A small contrastive audio-text model, trained from scratch.
Model: encoder arch mobilenet_v1, encoder norm batchnorm, encoder depths [4, 8, 4], text encoder width 384, text encoder norm layernorm.
Training: soap at rate 0.0024, 8900 steps, batches of 256.
Data: trained on struck, bounced, scraped and rolled objects made by modal synthesis, 78125 training examples, 29.2 epochs.
Rows from block 12 of the audio encoder of a small contrastive audio-text model, named by matrix and row number. Each number is 128 + 32 x the weight over its row's rms, rounded and kept within 0 to 255. All counts start at 0.
Before each channel's rows are labels from the 100 clips, of 14848, where the channel reaches its highest value: "band" is the frequency band that holds the peak. Only what is clearly more common there than usual is listed. The data: struck, bounced, scraped and rolled objects made by modal synthesis. In brackets: how many of the 100, against the usual share in percent.
# conv: pointwise conv (encoder.blocks.12.conv.weight, 240x128x1x1), inputs 64-127

band: 4000 to 8000 Hz (53 vs 25)
conv.231 [115 138 152 118 116 129 119 170 120 130  13 110  96 119 137 112 154 131 119 132 166  82 175 161 143 137 132 150 108 130 112 121 128 152 255 100 148 147 114  53 170  91 144 120 121 126 147 121 109 181 130 123 140 149 204 132 147 146  80 126 136 164 130 157]

band: 0 to 250 Hz (100 vs 12.5)
conv.233 [137 114 135 107 131 114 106 172 123 165 106 128 139 129 147 199 161 124  93 116 131 145  92 129 100 141 113 115 138 150 133 168  68 113 224  89 136  71 137 130 125 137  86 106 136  68 140 155 118 128 154 117 146 130  99 160 130 140 227 121 128 113 133  82]

band: 500 to 1000 Hz (97 vs 12.5)
conv.129 [ 73 162 130  95  80  97 167 128 130  69 105 161  98 123 172 165 125 134 166 118 115  18  64 122 133 139 132 156 128 159 141 129 203  57  57 134 179 144 178 171 141  91 114 122 131 133 134 241 134  49  73 174 129 129 155 156 151 130 122 137 134 145 125  88]

band: 4000 to 8000 Hz (55 vs 25)
conv.117 [122 134 132 127 137 155 154 121 117 173 136 125 110  62 131 140 123 108 138 139 128 130 137 149 117 138  49 128 131 112 129 140 126 126 121 128 124 128 119 123  70 109 128  88 141 190 174 159 132 152 111 127 162 140 118 101 132 134 119 105 131 139 139 130]

band: 4000 to 8000 Hz (100 vs 25)
conv.104 [179 128 110 127 134 150 117 112 134 130 128  94 134 138 122 170 103  87 135 140 140 125 129  99 125 124 142 104 117 104 127 141 128 134 148 129 145 129 138  71 123  52 117 112  90 210 145 130 118 146 189 127 122 129 134 126 140 102 160 130 129 126  99 105]

band: 4000 to 8000 Hz (100 vs 25)
conv.184 [131 123 183 131 123 132 156 137 137 128 139 122 125 113 103 128 169 129 128 140 123 109 132 163 149 142 121 141 131 127 114 135 132 125 161 122  19 128 131 134 167 116 113 135 145 130 117 128  47 255 117 140 119 142 127 141 133 132 116  63  91 138 181 101]

band: 1000 to 2000 Hz (43 vs 12.5)
conv.9 [114  90 129  98 140 131 122 129  85 113 140 127 124 147 140 139 192 121 206 147 130 101  94 134 186 128 105 189 101 130 135 126 143 125 184 104 215 108 144 136 116 111 125  96 125 102 135 137 129 111 128 152 129 146 150 147  92 129 124 135  83 126  76  71]

band: 250 to 500 Hz (96 vs 12.5)
conv.42 [128 128 127 134 132 137 113 118 161 106 107 168  86 128 128 121 123 178 128 121 137 113 125 126 147 145 156 161 138 179 164 129  85 124 125 112  46 128  99 126 161 121 119 167 121 120 185 186 140 161 139  97 115 122  66 130 145 129  77 126 109 128 136 154]

band: 250 to 500 Hz (98 vs 12.5)
conv.186 [133 136 148 182 126 131 183 143  62 141 132 125 128 185 121  98 198 112 126 116 123  93 105 180 128 126 123 127  94 133 126 135  89 101 150 128  39 153 105 123 127 123  75 114 163 126 193 120 165 127 126 146 105 113 129 117 126 119 125 131 128 120  25 132]

band: 0 to 250 Hz (53 vs 12.5)
conv.128 [ 48  80 123 143 138 101 129 131 149 135 114 131  83 130 116 130 128 156  69 148 122 127 107 127 133 133  55 141 131 127  85 126 126 134 131 113  45 111 255 124 128 130 116 133 128  80  81 125  89 128 136 123 129 117 151 125 121 165 102 128 103 108 129 100]

band: 4000 to 8000 Hz (54 vs 25)
conv.30 [115 140 107 130 138 111 138 130 116 172  87 105 124  74  98 121 139 117  87 155 129 123 103 119 117 146 113 149 132 136 123 255 148  56 125 120  92 149 115 144 142 106  81 128 136 142 239 111 114 150  97 125 106  93 139 149 102  94 128 132 160 231 156 127]

band: 4000 to 8000 Hz (65 vs 25)
conv.205 [113 120 116 126 170  79  92 131  82 129  79 133 127 150 129 127 121 165 115 127 147 125 108 120 139 176  98 112 100 149 154 134 130  86 128 120 115  45 105 142 113  69 113 141 118  69 151 138 131 199 117 122  97 149  82 107 131  86 151 115  83 108 128 129]

band: 2000 to 4000 Hz (55 vs 25)
conv.155 [147 111 124 209 133  79 115 152 119 149 125 111 123 192 129 117 110 133 114 115 164 152 112 109  98 130 134 196 146 135 154  60 137 128 199 124 135 127 132 255 107  54 124 227 129 128 120 123 118  92 117 129 214 130 128 127 131 155 165 119 126 121 132 131]

band: 0 to 250 Hz (100 vs 12.5)
conv.188 [142 101 124 125  68 130 132 129 137 141 126 128 116 186 155 135 179 140 176 113 108  49 198 108  87 124 129 157  36 129 151  97 128 120 125 123  98 165 129 131 164  95 143 162 126 102 101 139 123 136  44 118 164  79 128 125  95 164 129 125 112 104 161 108]

band: 250 to 500 Hz (80 vs 12.5)
conv.3 [ 73  71  93 125 130 111 118  85 116 117 241 238 132 188 123 122  96 109 126 126 187 143  44 131 143 162 116 160 119 126 128 130 164 142 128 109 113  99 147 106 117  83 104 121 139 163 133 132  48 131 124 158  89 113 147 120 122 130 133 201 144 130 109 131]

band: 0 to 250 Hz (100 vs 12.5)
conv.79 [161 125 168 124 141 123 129 139  97 126 134 126 127 100 156 116 115 136 132 134 130   0  75 123 119 116 139 133  67 133 168 128 128 117 136 131 121 229 205 128 153 134 108 149 124 128 138 139 141 129 118 128 126  83 127 130 132 185 140  78 128 115 112 107]

band: 0 to 250 Hz (100 vs 12.5)
conv.63 [207 131 131 147  57 115 118 124  93  84 124 140 125  98 140 248 124 131  62 182 129 131  79 126 139 113 128 129 255 125 129 129 134 109 156 126  78 214 127 128 168 138 116 123 123 110 149 141 102  78 147  98 121 149 122 131 206 129 110 126 141 122 129 119]

band: 0 to 250 Hz (98 vs 12.5)
conv.228 [132  99 123 164 123 139 143 144 122 130 123 106 252 130 127  95 103 122 126 145 127 136  95  95 100 199 160 123 128 128 106 136 127 193 120 103  96 149 130 122 123 150 109 129 133 111 127 127 113 161 144 127 105 184 156 161 129 137 129 163  89 149 135  78]

band: 4000 to 8000 Hz (56 vs 25)
conv.149 [ 57 147 138 143 202 120 129 161 142 139 135 219 126 106 127 134 132 134  99 135 153  77  72 132 126  73 114 122 125 136 156 112 124 124 127 140 216 125 121 210 132 170 118 193 124 127 183 133 131  97  85 121 134  66 124 126  28 127 188 106 132 132 136 126]

band: 2000 to 4000 Hz (55 vs 25); 1000 to 2000 Hz (33 vs 12.5)
conv.190 [122 113 109 175  92 128 136 169 176 146 104 127 120 124 134  49 182 115 132 131 151 151 124 184 109 114 131 126 122 122 132  86 104 127 129 141 139 100 142  90 128 117 184 149 129 128 123 108 123 126 123 128  95 168  78 122 117 174 129 133 130 228 126 122]

band: 4000 to 8000 Hz (92 vs 25)
conv.150 [ 57 102 122 109  93 142 141  91 209 113 159  95  87 110 103 127 124 108 123 134 127 158 205 120 131 132  52 133 123 152 140 136 150 125 118 114 132 125 200 112 134 135 129 140 156 158 145 139 153 207 129  89 148 129 130  64  98  44 124  92 128 115 253 128]

band: 4000 to 8000 Hz (57 vs 25)
conv.198 [121 135 133 128 130  99 144 135 116 156 204 127 129 106 142 130 210 160 127 120 166 137 124 131 128  63  53  61 130 121 134 202 131 155 139 147 125 131 142  74 124 126  35 152 129 126  82  73 127 134 150 124   0 133 132 128  82 126  81 132 131 130 129 126]

band: 2000 to 4000 Hz (70 vs 25)
conv.99 [134  94 138 127 159 147 119  71 133 171 112 106 112 129 162 133 198 140 121 128 255 136 128 162 130 154 108 132 122 153 132 102 134 122 122  88 125 128 129 134 150 156 123 146 171  60 126 124 128 129 202 144  81 117 130 100 132 154  97  98 136  59 128 126]

band: 4000 to 8000 Hz (80 vs 25)
conv.90 [207 130 128 124 137 169  91 139 132 144 189 179 137 125 115 197 132 121 130 124 138 127 111 133 109 216 137 128 125 138 116 114 133 139 121  90 136 137 134 125 131  68 151 144 140 156 188 112 124 111 121 128 112 141 138 110 126 107 202  76 109 119 153 136]

band: 0 to 250 Hz (100 vs 12.5)
conv.106 [131 127 104 117 122 109 127 130 124 123 111 135 123  93 131 127 132 160 138 127 157 102  78 139 142 124 130 189 142  53 148  94 127  90  10 150 117 127 129  87 117  89 100 152 146  92 125 128 116 129 136 132  61 115 127 147 128 152  51 118 127 132 115 125]

band: 500 to 1000 Hz (83 vs 12.5)
conv.238 [121  94 122 165 149 140 127  78 157 134  91 114 111  42  89 132 127 128 110 125 136 137 169 250 149 133 131 218 166 157 127 118 140 219 133 144  83 123 143 122 131 129 152 127  91 130 134 146 160 161 120 130 125 165 170 127 141  84 126 127 119 127 131 140]

band: 0 to 250 Hz (100 vs 12.5)
conv.41 [130 116 142 123 126 215 128 136 117 158 127 125 106 127 134 133 100 128 121 104 125  91 107 146 119 148 104 126 255 135 144  85 148 153  97  97 127 149 168 134 147 125 128 127 123 131 126 141 101 123 100 123 127 126 122  76 123 120 129  84 124 125 130  68]

band: 0 to 250 Hz (65 vs 12.5)
conv.92 [ 96 106 150  79 145 130  95 130 130 135  59 105 124 123  70 131 156 137 122 134 133 132 152 112 162 129 184 134 132 105  73 116 171 134 128 136 107 186 141 140 151 139 117 125  99 118 139 100 133 139 124 131 125  99 146 142 116 120 110  80 159  84 129 142]

band: 0 to 250 Hz (100 vs 12.5)
conv.174 [128 135 130 129 129 132 141 136  98 127 149 127 130 135 129 128 110 131 177 109 126 152  62 167 135 130 166 130 255 129 139 133 118 147 123 127 118 164 221 151 126 109 131 132 110 121  43 208 125 132 125 119 101 117 114 130 138 124 123 107 136 129 125 171]

band: 250 to 500 Hz (100 vs 12.5)
conv.195 [149 128 131 188 126 123 148 126 130 140  61 122 143 129 131 113 121 126 149 126  82 135 130 140 181 123 158 107 161 130 186 128 130 119 144 128 133 137  81 123 128 129 124 134 115 102 135 134 180 128 129 135  84 230  25 136 135 130 112  86 181 126 131 128]

band: 500 to 1000 Hz (100 vs 12.5)
conv.47 [100 155 137 166 137 122 168 129 135 126 186 164 136 151  33  50  92 130 121 111 148 104 127 129 128 174 131 166 126 133 113 134 255 135 149 147 151 127 154 116 198 130 129 162  61  99 142 119 174 127  99 173 142 125 162 128 136  92 140 131 128 129 178 120]

band: 2000 to 4000 Hz (84 vs 25)
conv.182 [147 109 133 132 200 130 127 137  72 135 115 126 121 138 133 212 120 131 112  68 122 141  39 104  85 117 120 101  40 102 102 128 127 127 129 127 117 121 245 153 114 121 143 102 104  71 130 162 113 119  78 121 212 136 114 172 170 125 128  75 138  86 132  99]

band: 250 to 500 Hz (38 vs 12.5)
conv.94 [129  99 200 129 157 120 128 145 132 141 127 194 114 140  77 127 127 154 125 148 125 167 146 104 104 128 130 170 126 122 111 114 147 141 134 164 138 126 145 121 255 182 129 128 105 132 123 197 122 134 129 124 102 115 127 171  95  89 133 133 240 149 179 125]

band: 1000 to 2000 Hz (47 vs 12.5); 250 to 500 Hz (35 vs 12.5)
conv.7 [140 134 120 146 156 133 118 153 154 118 151 159 129 111 129 115 126 132  82 200 129 132 161 134 255 120 178 114 162 102 105 131 157 133 130 114  42 128 114 125 132 111 117 151 116 128 122 171  71 100 120 119  73 118 123 191  83 141 130 125  90 124  94  90]

band: 4000 to 8000 Hz (100 vs 25)
conv.69 [106 127  95 160 113  83 129 138 123 122 195  94 102 137 136 127 110 157 130 130 134 172 132 137 129 125  77 139 126 100 177 127 129 110 113 134 133 133 127 120 120 130  83 150 130 207 131 170 154 255 150  75 128  90 126  41  95  35 131 131 117 226 130 117]

band: 250 to 500 Hz (94 vs 12.5)
conv.15 [103 123 141 113 151  68 161 255 122  95 142  89  63  58 152 124 127 111 106 119 147 123 110 155 155 162 111 141 127  87 157 121 128  60 145 103 131 126  82 148 132 125 128 129 164 115 122 126 119 121 139 131 143 116  97 142 127 131  23 246 124 114 150 125]

band: 1000 to 2000 Hz (53 vs 12.5)
conv.142 [128  85 143 112 139 160  83 146 114  83 127 124 103  43 132 162 122 133 105 126 127 152 122 117  93 120  82 146 151 115 132 126 162 139 102 128 120 146 113 121 136 166 144 124 127 117 235  81 128 201 134 108 132 119 150 125 255 130 128 121 128 124 137  10]

band: 0 to 250 Hz (61 vs 12.5)
conv.16 [128 127 136 121 138 152 111  40 106 128 117 139 103 115  83 132 126 113 134 128  61 132 126  94 129 149 134 174 156 198 213 128 157  69 111 147 127 167 109 142 139 152 169 118 122 107 128 130 121 139 120 117 109 140  98 157 154  47 130 155 132 126 138 133]

band: 0 to 250 Hz (100 vs 12.5)
conv.71 [122 131 124 134  84 118 139 173 131 109 134 129 130 122 120 164 132 120  37 157 127 106  81 165 183 128 153 120 172 129 126 155 107 137 141 123 108 150 173 127 120 128 127 127 126 120 129  93  81 142 118 149 125 153 104 255 140 130 130 120 119 131 119 159]

band: 4000 to 8000 Hz (100 vs 25)
conv.97 [ 95 189 112  45  93 132 175  82 154 141  70 134 106  97 134 148 185  85 143 132 126 138 133 122  92  87 149 190 126 170  92 116 190  92 133 135 129 154 128 138 138  99 128 131 119 122 168 179 122 255 137 128 119  83 127 116  92 132 126 124  62 129 116 110]

band: 250 to 500 Hz (64 vs 12.5)
conv.60 [194 118 163  66 120 115 122 118 115 102 155 116  77 167 127 159 112 120 126 108  81 124 131 128 125 111 163  98 134  93  97 127 152 125 190 124 134 119 131 230 129 118 147 151 166 148  85 129 134 128 121  86 132  89 121 121  97 123 161 136 117 129 121 128]

band: 4000 to 8000 Hz (61 vs 25)
conv.124 [138 137 164 145  57 128 111 128  57 130 119 126 123 112 135 116 105 123 128 152 117 131 128 120 118 151 169 114 152 143  61 157 123  88 117 126 143  97 145 103 123  85 113 129  96 205 132  43 119 129 136 129 165 126 110 128 124 126 101 134 142  95 142 124]

band: 4000 to 8000 Hz (77 vs 25)
conv.122 [ 89 126 122 164 133 129 117 126 127 114 151 127 146 124 124 124 130 132  98 101 255 133  95 124 107 123 117  71 127 182   1 100 129 195 104  81 151 109 130  67 121 140 100 126 185  64 129 118 130 135 158 102 122 139 112 139 126 138  99 128 175  96 116 115]

band: 4000 to 8000 Hz (75 vs 25)
conv.25 [130 111 135 123 132 221  94 145 131 152 248 117 168 127  74 146 121  27  89 128 102 101 129 115 134 155  62 124 144  79 144 139 118  76 116  88 129 115 137  70 111  80 122 158 104 128 114 124 122 200 132 128 118  70 149 134 125 124 169 107 121  71 205 130]

band: 2000 to 4000 Hz (53 vs 25); 1000 to 2000 Hz (37 vs 12.5)
conv.146 [ 53 112 115 136 122 108 111 131 167 136 133 123 126 127 136  71 179 129  16 213 150 142  72 126  71 169 147 120 157 112 127  73 125 142 111 167 107  96 151  72  94 136 158  79 131 133  47 154 112 156 176  94 104 127 117 182  76 138 120 139 148 130 136 126]

band: 0 to 250 Hz (100 vs 12.5)
conv.22 [137 134 207 120 143 102 117 138  92 120 129 128 113 176 129 132 205 113 122 119 150 127 127 113  91 125 131 147  88 133 103 125 133 174 115 132 131 255 130 128 148 138 129 138 125 130 120  41 127 134 158 124 129 127 147 114 121  98 125  93 127  63 120 127]

band: 4000 to 8000 Hz (83 vs 25)
conv.192 [119 129 110 130 116 129 128 140 127 122 170 127 123 116 122 119 105 142 128 130 184 129 127  88 103 181  91 142 115 113 223 150 131 121  59 121 166 132 132 133 109  51 135 164 102 200 131 114 154 128 119 128  89 165 120  96 129 118 122 149 141  86  90 162]

band: 4000 to 8000 Hz (99 vs 25)
conv.13 [226 127  63 128 159 128 113 110 107 124 125 125 170 122 132 128 133 112 111 132 160 176 131 128 127 169 136 129 126 127 127 131 129 139 154 128 135 128 108 175 156  99 120 116 157 125 106 123 132 171 112 125 142 224 119 129 152 136 157 128 131 142 169 129]

band: 4000 to 8000 Hz (54 vs 25)
conv.116 [164  32 158 143  89 126 129 131 148 137 175 149 156 146 130 107 155 107 144 149  48 132 160 119 137 147 127 136  85  83 140 123 128 135  53 123 124 132 133  98 157 140 132 135  96 174 117 147 135 127 160 180 131 121 119  51 128 135 122 153 131 162  61 138]

band: 500 to 1000 Hz (100 vs 12.5)
conv.51 [126  79 114 117  88 123 160 130  82 123 118 131 128 255 134 127 114 129 136 123 152 128  97 118 108 126 132 105 104 124 199 128 255 112 110 121 144  84 103 102 121 128  97 157 129 134 149 181 156 122  68 112 128  73 132 147  85 132  62 112 138 134 149 121]

band: 2000 to 4000 Hz (57 vs 25)
conv.130 [139 152 184 131 124 107 124 106 125 128 130 121  97 135 182 142 118 167 127 120 113 136 114 140 123 160 142 142 124 255 132 179 126 140 159 133 127 125 128 114 113 115 179 124 126 115 114 143 128 114   0 106 128 134 144 133 137  76  94 148 127 117 178 133]

band: 0 to 250 Hz (98 vs 12.5)
conv.140 [136 131 212 124 103 136 117 137 173 157 121 107  93 107 135  94 125 141 181 140 164 125  85 161 128 138 137  99 116 178 226  92  56 121 125 126 130 255 129  85 126 182 103 130 107 150 136 125 169 130 116 124  74 131 130 144 128 133 132 111 109 200 119 116]

band: 250 to 500 Hz (88 vs 12.5)
conv.84 [130 113 139  88  74  71 139 138 112 130 127 126 133 135 130  92 162 132 134 133  76 118 126 110 182  69 127 187  76 129 158 138 196 126 139 134 154 188 127  94 128 129 144 126 141 152 129 182 126 208 120 111 117  91 106  91 121 148  97 255 101 136 111 127]

band: 0 to 250 Hz (94 vs 12.5)
conv.77 [136 120  83 133  87  82 104 166 148 128 131  98 123 138 131 148 127  97  89 135 137 236  83 120 154 109 128 140 125 139 158 130 131 115 130 126 142 129 141  75 127 170  44 177 140 145 128 125 116 120  49 133 106 127 107 129 135  93 185 132 123 117 224 115]

band: 4000 to 8000 Hz (100 vs 25)
conv.126 [129 126 129 128 181 128 174 161  93  73 129 141 129 200 128 130 211 132 104 103 106  94 149 119 122 128 137 137 133 117 114 140 116  94 151 126 127 119 116 171 139 254  93 149 139 104 119 130 121 255 153 119  97 115 112 129 182 122 111 143 113 151 139  50]

band: 4000 to 8000 Hz (100 vs 25)
conv.177 [126 132 165  87 167  70 123 137 128 131 126 183 112 153 128 127 151 140 143 127 120 137 144 142 144 111 106 122 157 185  59 139 128 198  92 134 117 124 132 119 186 114 119 128 230  58 136 142  94 230 149  99 105 127 136 129 149 152 121 172 137 138  86  35]

band: 4000 to 8000 Hz (100 vs 25)
conv.171 [106 134 154 128 161  93 127 159 135 120 130 127 158 136 102 137 173  84 130 144   0 143 128 129 147 131 127 117 113 166 177  95 128 134  94 122 160 128 125  84 142  24 184 155 156 115 129 134 128 225  28 130 123 127  97 138 124 123 132 125 149  73 110 117]

band: 4000 to 8000 Hz (59 vs 25)
conv.73 [121  88 103 126 132 168 185 125 128 104 112 127 124 171 114 133 128 127 141 125 144 185 142 128 128 139 120 104 120 106 127 131 128 151 144  99 190 130  88 122 130 195 199 210 195 127 139  79 121 137 102 154  42 167 128 101  44 169  75 125  95 131 123 111]

band: 0 to 250 Hz (97 vs 12.5)
conv.169 [121 125 129 119 150 100 145 141 166 189 126 117 102  92 129 128 139 180  78 123 130  50 135 163 150  87 121 162 113 117  94 128 107 113 130 121  73 132 164 136 142 123 193 112 130 130 128 112 134  79 101 123 116 108 122  94  79 128  84 127 106 111 132 111]

band: 0 to 250 Hz (100 vs 12.5)
conv.133 [162 119 130 231  82 106 131 144 127  72 108 131 118 130 147 159 131 127  74 118 128 141 119 138 119 125 150 147 255 120 136 125 111 145 140 166 108 161 111 135 175 121 120  90 142 127 165 132 132 104 124 120 114 106 127 126 141 103 123 127 156 124 128 107]

band: 1000 to 2000 Hz (32 vs 12.5)
conv.162 [129 114 103 133 104 109 103  99 127 197 107 255 194  87  80 102 129 143 146 138 115  90 126 122 159 164 116 111 128  98 131 125 117 123 140 134 120 147 138 122 170  86 160 129  99 113 119 128 134 128 123 134 131 124 177 106 126 121 128 146 132 132 131 127]

band: 4000 to 8000 Hz (98 vs 25)
conv.2 [ 15 123 158 127 128 110 131  95 132 129 130 139 154 126 116 128 126  46  93 166  63 138 127 111 125 121 120 134 121 186 126 137 129  50 129 112 216 131 119 166 169 133  46  94 181 105 114 131 130 168  74 110 172 129 135 129 119  61 152 137 116  85 124 126]

band: 4000 to 8000 Hz (71 vs 25)
conv.226 [130 126 135 127 112 138 130 135 111 128 119 124 132 131 126 108 136 132  93 255 126 141 124 114 122 157 255 147 127 148 115 127 131 124  78 127 125 130 113 122  75 131 160 132 121 129 204 125 139 163 164 119 220 128 130 159 137 131 116 132 124 230 146 128]

band: 4000 to 8000 Hz (100 vs 25)
conv.215 [117 131 138 132 128  72 103 119 108 162  84 126 105 159 169 149 178 144 127 114 176 102 113 185 105 109 124  71 126 160 128 183 117 142 155 100 112 124 139 136 107  54 132 124 163  88 114 100 152 185 127 137 148 131 116 122 122 122 145 112 129 155 134 132]

band: 0 to 250 Hz (100 vs 12.5)
conv.176 [119 132  28 123 101  58 121 139 122 103 130 134 122  85 127 164  56 183 116 124 142 221  92 128 125 129 124 127 163  89 148  99  84 126  70 127 130 114 142 110 109 128 128 130 157  42 131 153 111 123 111 124 128 144 132 134 117 102 141 136 108  96 132  88]